Weights of a small multi-label audio tagger: widths [96, 112, 144], trained on single English nouns, adjectives and verbs, spoken by a formant synthesiser in many voices.
Rows from block 12, named by matrix and row number. Rows with one number belong to one channel. Each number is 50 + 15 x the weight over its row's rms, rounded and kept within 0 to 99. All counts start at 0. After the name is the row's rms in percent of the matrix's.
# convs0: first width-9 conv (model.blocks.12.convs.0.weight, 144x144x9), inputs 105-119, a 9 kernel for each
# convs1: second width-9 conv (model.blocks.12.convs.1.weight, 144x144x9, transposed), outputs 105-119, a 9 kernel for each
convs0.122 099:48 44 43 47 52 54 49 45 49 35 35 35 38 42 48 52 53 52 50 59 65 58 45 36 31 31 27 51 55 56 56 57 59 66 71 71 63 64 61 57 55 52 51 52 57 83 75 67 61 58 64 77 85 95 84 79 73 67 57 50 44 41 45 22 27 31 33 37 48 57 62 63 50 49 53 59 61 59 58 53 46 37 36 35 38 41 39 35 30 19 75 65 58 56 52 42 30 19 14 63 55 45 37 35 32 32 35 42 45 47 45 48 55 63 63 59 55 67 70 72 73 72 70 67 62 59 44 57 59 57 58 65 67 68 75
convs1.122 102:67 74 75 71 65 53 41 34 34 38 34 26 24 28 33 37 39 38 43 37 33 33 35 40 45 53 58 75 70 65 67 71 78 83 86 85 54 51 53 56 55 47 36 22 10 80 76 69 64 58 56 58 64 77 36 40 39 40 44 50 57 62 72 58 50 43 35 29 25 23 28 38 32 40 45 51 52 49 44 39 38 23 27 28 30 36 42 49 62 74 88 84 77 70 62 59 59 59 54 53 52 52 49 38 28 18 13 16 59 58 58 55 49 42 38 40 47 54 62 66 65 57 51 45 45 45 28 34 43 51 53 56 53 49 43
convs0.123 081:54 62 67 58 42 39 39 39 46 74 60 50 49 56 63 64 65 70 47 45 44 48 54 63 66 56 43 10 26 35 37 40 47 53 58 66 36 37 43 49 50 50 47 42 40 65 50 36 31 36 53 64 60 50 28 18 15 23 38 47 46 39 35 60 40 26 27 40 59 73 79 74 60 51 50 44 32 26 38 48 53 42 52 58 50 43 44 43 35 31 12 25 32 30 23 16 11 18 32 65 69 72 75 76 75 69 52 18 53 42 40 51 60 64 60 50 51 64 61 56 52 48 51 54 51 43 92 71 54 48 56 72 79 69 62
convs1.123 090:49 34 30 41 59 71 69 56 37 50 47 51 57 62 59 54 50 45 39 42 40 38 39 45 51 55 58 63 68 74 76 72 69 61 51 45 48 46 46 42 35 33 37 43 49 74 64 57 53 42 40 42 47 61 46 41 43 47 48 48 53 57 57 31 32 29 22 16 17 21 25 27 11 18 25 35 49 61 68 69 72 63 53 45 38 29 33 43 54 54 35 37 41 43 43 46 50 51 55 46 43 48 55 58 56 51 44 44 38 36 37 37 33 23 22 29 42 58 49 37 36 46 52 49 46 39 28 21 22 23 28 35 44 54 60
convs0.124 107:66 73 68 58 54 54 53 53 54 34 31 38 47 56 61 55 44 38 77 73 65 56 50 45 41 43 49 45 65 78 73 55 41 41 40 40 51 53 55 54 44 32 25 36 51 29 34 39 42 38 37 46 55 64 49 47 50 50 43 40 41 50 56 53 64 68 61 46 25 17 28 52 60 58 54 49 51 59 65 61 54 77 82 80 73 58 44 40 42 43 54 68 74 65 51 48 61 66 68 45 24 22 35 54 65 65 57 42 38 31 34 50 63 65 60 50 61 20 30 39 49 63 72 73 70 67 45 51 51 52 59 59 61 63 67
convs1.124 102:49 42 37 37 45 52 52 48 45 52 66 71 68 61 58 62 65 63 50 62 66 71 73 74 73 68 62 49 60 70 77 72 65 65 68 73 21 36 48 57 61 63 61 63 71 33 43 51 50 46 44 44 47 52 56 61 61 65 69 70 62 56 58 24 33 46 60 68 72 76 74 71 60 49 45 42 48 55 60 60 59 35 41 41 41 32 25 26 29 28 49 48 46 46 48 46 44 46 51 63 66 65 54 48 46 46 47 48 41 54 54 47 44 49 53 56 58 58 57 64 63 58 51 44 36 32 43 41 40 43 53 57 53 49 57
convs0.125 095:39 42 46 51 58 62 64 57 45 19 31 27 11 00 00 04 25 45 46 50 55 55 57 57 56 58 64 46 54 58 57 53 53 56 59 56 51 56 63 67 60 45 39 35 28 39 41 36 29 27 32 44 55 70 35 40 44 44 44 47 50 52 53 58 62 67 68 69 62 52 47 47 00 00 00 00 02 03 00 00 00 18 18 25 42 51 47 42 41 37 54 53 54 50 48 47 47 49 53 52 51 48 46 46 42 40 43 40 55 51 51 52 55 55 54 59 67 60 61 68 72 69 65 61 57 57 52 57 57 52 49 36 32 37 46
convs1.125 103:81 75 66 58 52 52 55 60 62 00 00 00 00 00 05 10 20 25 22 34 47 50 45 42 41 43 48 59 60 57 48 40 39 48 65 84 49 48 48 47 49 46 44 47 56 25 28 31 32 32 35 40 47 57 59 57 53 50 48 45 36 29 31 56 54 56 64 70 66 62 57 55 16 17 21 22 21 19 19 18 19 48 53 52 46 40 36 42 49 56 42 46 47 49 50 47 42 40 40 60 58 54 48 44 42 39 39 38 46 43 37 35 37 44 53 53 52 51 46 46 48 50 52 61 70 78 70 58 48 43 48 54 55 51 45
convs0.126 099:77 75 68 64 63 68 68 65 63 62 56 50 50 53 52 50 49 50 26 21 19 22 26 32 41 48 59 52 29 17 14 13 15 21 29 42 69 66 61 62 61 59 58 62 69 54 61 62 57 48 41 42 47 55 37 45 50 52 50 48 48 53 61 39 40 38 34 31 28 32 44 60 22 32 39 42 46 52 58 60 60 36 41 48 63 73 78 80 82 78 35 37 41 39 33 29 31 42 63 68 69 66 61 60 62 64 60 53 54 53 44 36 37 45 44 43 50 56 57 64 70 75 73 68 60 48 51 50 53 62 64 58 47 30 13
convs1.126 110:65 64 59 55 52 49 49 47 41 47 53 54 53 52 50 51 54 58 73 65 58 55 54 46 41 38 36 55 52 50 47 44 44 44 45 48 41 44 48 56 65 77 88 90 83 45 51 49 44 36 37 45 56 68 37 42 48 48 45 43 48 58 64 52 55 57 55 52 57 63 68 68 47 48 52 51 47 40 34 33 36 57 50 43 45 45 47 47 43 36 38 38 42 45 44 45 49 58 66 70 70 69 67 66 58 47 38 34 50 55 61 64 60 53 46 42 43 37 49 55 57 61 61 59 53 45 55 57 59 61 61 59 63 70 73
convs0.127 097:54 57 55 45 39 46 57 69 76 73 57 44 34 32 36 44 55 73 43 46 52 58 60 60 62 67 72 26 38 59 81 88 78 69 62 55 32 41 50 53 48 39 32 36 42 69 68 67 58 48 39 39 41 44 38 42 41 44 55 60 58 47 37 50 45 44 45 39 39 51 69 83 45 52 56 59 59 60 59 58 50 51 52 54 53 50 43 41 48 60 70 60 41 27 29 43 60 76 90 52 40 25 21 27 36 50 62 74 18 19 29 42 48 45 38 40 45 24 16 23 35 41 38 35 31 28 48 49 60 74 81 85 78 57 40
convs1.127 101:70 57 55 58 56 57 54 45 34 35 32 30 34 40 46 51 55 60 47 36 30 35 42 53 61 57 47 67 60 54 50 52 56 64 70 70 36 46 51 52 52 53 53 54 53 43 42 48 53 54 49 46 49 63 63 61 64 62 58 53 54 57 62 39 35 31 33 40 44 46 48 51 29 30 33 39 41 36 38 43 49 74 75 85 92 87 74 61 53 53 63 65 66 65 60 54 46 37 30 60 65 61 50 35 26 20 25 39 59 54 50 48 50 50 42 31 30 41 39 32 27 27 31 36 38 38 35 39 42 47 52 56 58 62 68
convs0.128 103:60 57 54 53 51 47 44 46 45 53 47 44 42 42 49 61 72 77 60 68 68 57 42 27 23 30 40 37 27 18 19 25 40 56 67 67 60 62 60 59 52 44 40 43 46 67 67 66 65 63 57 50 43 36 88 97 98 86 73 65 59 50 39 24 32 36 32 26 26 36 48 57 07 06 17 31 40 42 49 57 62 35 49 59 59 53 46 44 52 62 39 42 43 48 56 58 58 58 49 28 36 45 51 48 44 37 43 55 53 58 61 56 47 40 38 42 50 60 55 49 45 42 40 38 35 33 42 39 39 33 32 40 49 53 47
convs1.128 099:68 60 53 45 40 36 37 41 45 64 62 59 51 48 43 36 34 39 79 73 67 66 67 73 80 84 82 65 57 50 43 41 36 30 28 27 65 69 75 79 78 71 63 58 54 62 52 42 39 39 38 40 49 59 96 94 90 81 71 71 76 82 79 22 34 43 48 48 46 42 37 33 23 25 32 42 53 58 60 62 65 25 36 45 50 53 59 65 69 68 75 75 72 67 60 58 59 59 55 56 63 69 72 68 64 59 49 41 60 62 62 57 43 30 24 22 19 67 63 60 53 45 38 38 41 42 97 70 54 44 39 41 43 46 51
convs0.129 097:17 27 38 50 56 58 58 53 51 42 45 40 36 41 49 53 51 49 34 29 26 29 41 55 69 84 92 28 36 53 70 77 72 63 53 44 36 47 61 77 91 99 99 94 82 43 34 29 30 40 52 56 52 46 57 48 35 27 25 26 29 37 47 58 58 49 49 57 62 69 68 58 51 56 59 60 59 53 46 43 41 25 27 34 48 59 62 60 55 51 39 43 48 48 46 44 48 56 67 68 60 44 31 30 35 39 41 42 51 52 51 48 47 54 60 68 79 44 40 44 50 56 61 61 47 26 64 57 34 18 21 32 45 48 43
convs1.129 105:40 35 34 39 40 44 43 40 39 38 44 51 56 56 48 44 43 43 65 51 32 22 22 29 38 44 51 70 64 58 56 57 59 56 53 53 79 73 67 63 61 65 67 59 42 74 82 79 68 55 43 38 38 50 68 67 65 60 51 43 43 48 54 22 28 36 38 37 37 36 36 36 40 48 54 52 47 46 51 54 59 64 62 65 65 54 53 57 62 54 28 34 37 34 36 42 49 56 65 38 32 31 37 44 44 43 44 48 86 81 70 55 46 38 37 39 46 58 55 52 50 51 54 56 55 51 22 19 26 36 43 49 58 66 74
convs0.130 092:68 69 69 62 58 52 53 50 48 49 43 40 38 35 34 24 21 20 31 38 58 71 72 58 44 37 39 34 47 53 53 54 53 53 52 49 43 43 46 52 53 51 53 56 60 65 58 45 37 46 61 74 75 69 46 50 52 53 56 61 61 60 63 39 31 42 56 62 52 49 60 68 67 68 61 54 57 61 61 57 53 34 35 55 84 97 67 38 27 30 27 39 52 61 65 67 67 59 48 36 32 37 52 63 63 56 49 37 17 24 36 49 53 52 55 63 64 43 53 65 68 65 53 49 52 59 46 44 68 83 84 64 55 49 43
convs1.130 096:16 26 37 40 34 29 28 31 34 57 61 64 64 60 61 62 62 63 36 43 52 63 72 76 73 66 62 36 31 30 36 33 29 30 35 39 44 44 49 58 59 57 57 60 65 83 74 58 41 26 26 34 43 51 60 68 69 66 62 59 56 57 63 55 54 50 61 72 64 51 46 53 54 48 54 61 62 64 64 58 50 47 48 40 47 56 58 45 31 28 59 60 64 61 58 52 51 52 55 63 55 43 34 38 37 32 29 27 48 53 53 51 45 43 44 45 42 48 46 45 45 43 36 31 30 34 47 46 59 73 79 73 62 57 59
convs0.131 108:38 30 35 46 53 46 36 25 20 38 31 33 43 55 61 65 70 72 47 44 38 35 38 40 40 46 53 05 08 15 23 32 39 50 56 61 42 35 26 22 22 24 29 38 49 68 54 40 32 26 21 15 11 11 26 19 24 35 49 59 63 60 49 44 45 46 39 39 37 40 50 65 49 50 46 45 44 42 43 46 48 25 21 24 28 28 24 22 31 51 79 85 81 76 68 59 52 44 42 22 25 32 34 32 30 37 45 52 42 42 36 31 29 34 40 41 39 54 50 46 47 49 50 52 52 48 45 52 55 54 52 45 40 36 29
convs1.131 106:41 35 30 27 26 31 36 42 42 99 86 60 44 40 41 46 54 61 61 55 48 44 43 48 51 54 56 71 69 66 60 52 52 55 59 59 43 38 38 43 47 51 53 55 57 51 48 44 41 44 56 67 76 87 43 51 51 48 44 41 44 51 56 50 51 51 48 47 35 32 34 40 55 55 57 57 55 56 60 59 51 85 76 68 64 55 48 42 41 42 42 48 54 57 55 52 52 52 52 52 43 41 46 54 64 64 59 51 58 58 58 58 61 61 63 62 55 68 71 76 81 86 94 99 99 99 32 29 26 27 29 31 35 41 48
convs0.132 106:34 44 60 71 70 58 45 40 41 45 48 48 51 50 50 49 51 57 48 43 23 07 11 34 56 68 65 71 89 93 87 71 48 35 38 48 60 66 67 61 55 50 38 31 35 78 69 60 52 47 52 59 65 67 60 62 59 60 68 74 63 40 24 57 41 25 16 14 22 29 43 61 52 48 42 43 49 61 73 75 68 99 99 92 68 52 53 52 37 22 28 15 18 33 46 43 32 26 40 10 22 39 60 71 69 53 39 33 26 35 50 60 68 71 63 49 48 76 82 79 68 58 47 47 55 63 75 63 63 67 71 73 60 40 27
convs1.132 095:46 47 51 56 61 59 57 58 60 22 19 22 27 29 35 44 54 58 43 35 30 23 21 20 27 37 45 89 94 94 90 87 80 76 80 84 38 35 42 54 60 59 53 50 49 31 30 34 35 31 27 30 39 56 73 74 75 72 68 63 67 72 80 30 36 41 47 50 52 54 59 68 48 39 39 42 46 49 49 51 49 34 41 46 47 52 54 58 65 64 47 46 47 47 47 44 39 36 34 51 42 36 41 46 48 45 42 37 32 53 74 81 64 41 31 27 29 53 60 60 59 63 69 73 72 62 60 53 55 54 44 34 32 40 53
convs0.133 097:38 27 30 42 54 53 39 25 17 53 59 66 69 61 45 36 40 53 61 66 71 71 71 63 52 50 54 53 42 37 30 19 14 14 18 24 64 57 56 64 74 79 81 70 51 17 16 11 05 05 20 43 67 81 52 46 43 41 37 36 38 40 42 23 34 44 57 66 69 69 70 68 48 49 52 57 55 44 40 43 43 48 57 64 62 51 45 43 47 55 28 41 50 54 52 47 40 41 47 60 61 67 77 87 90 83 65 44 67 86 96 92 78 54 35 31 37 65 67 72 74 68 57 51 47 49 53 55 62 66 66 58 53 53 57
convs1.133 092:58 66 72 74 73 68 65 71 78 39 44 53 62 68 70 68 67 72 52 54 60 67 69 66 64 65 66 65 69 69 66 59 51 49 57 71 50 44 39 40 48 61 70 69 65 25 30 31 29 25 25 28 35 42 50 58 68 75 77 70 63 58 60 48 45 36 31 27 20 21 27 36 72 58 48 45 47 51 53 55 58 46 44 39 38 40 42 40 40 42 59 49 47 46 44 41 44 49 52 93 87 84 76 65 57 50 47 50 65 58 49 42 45 53 61 70 74 43 43 49 50 45 41 40 43 49 44 51 65 78 82 74 62 48 41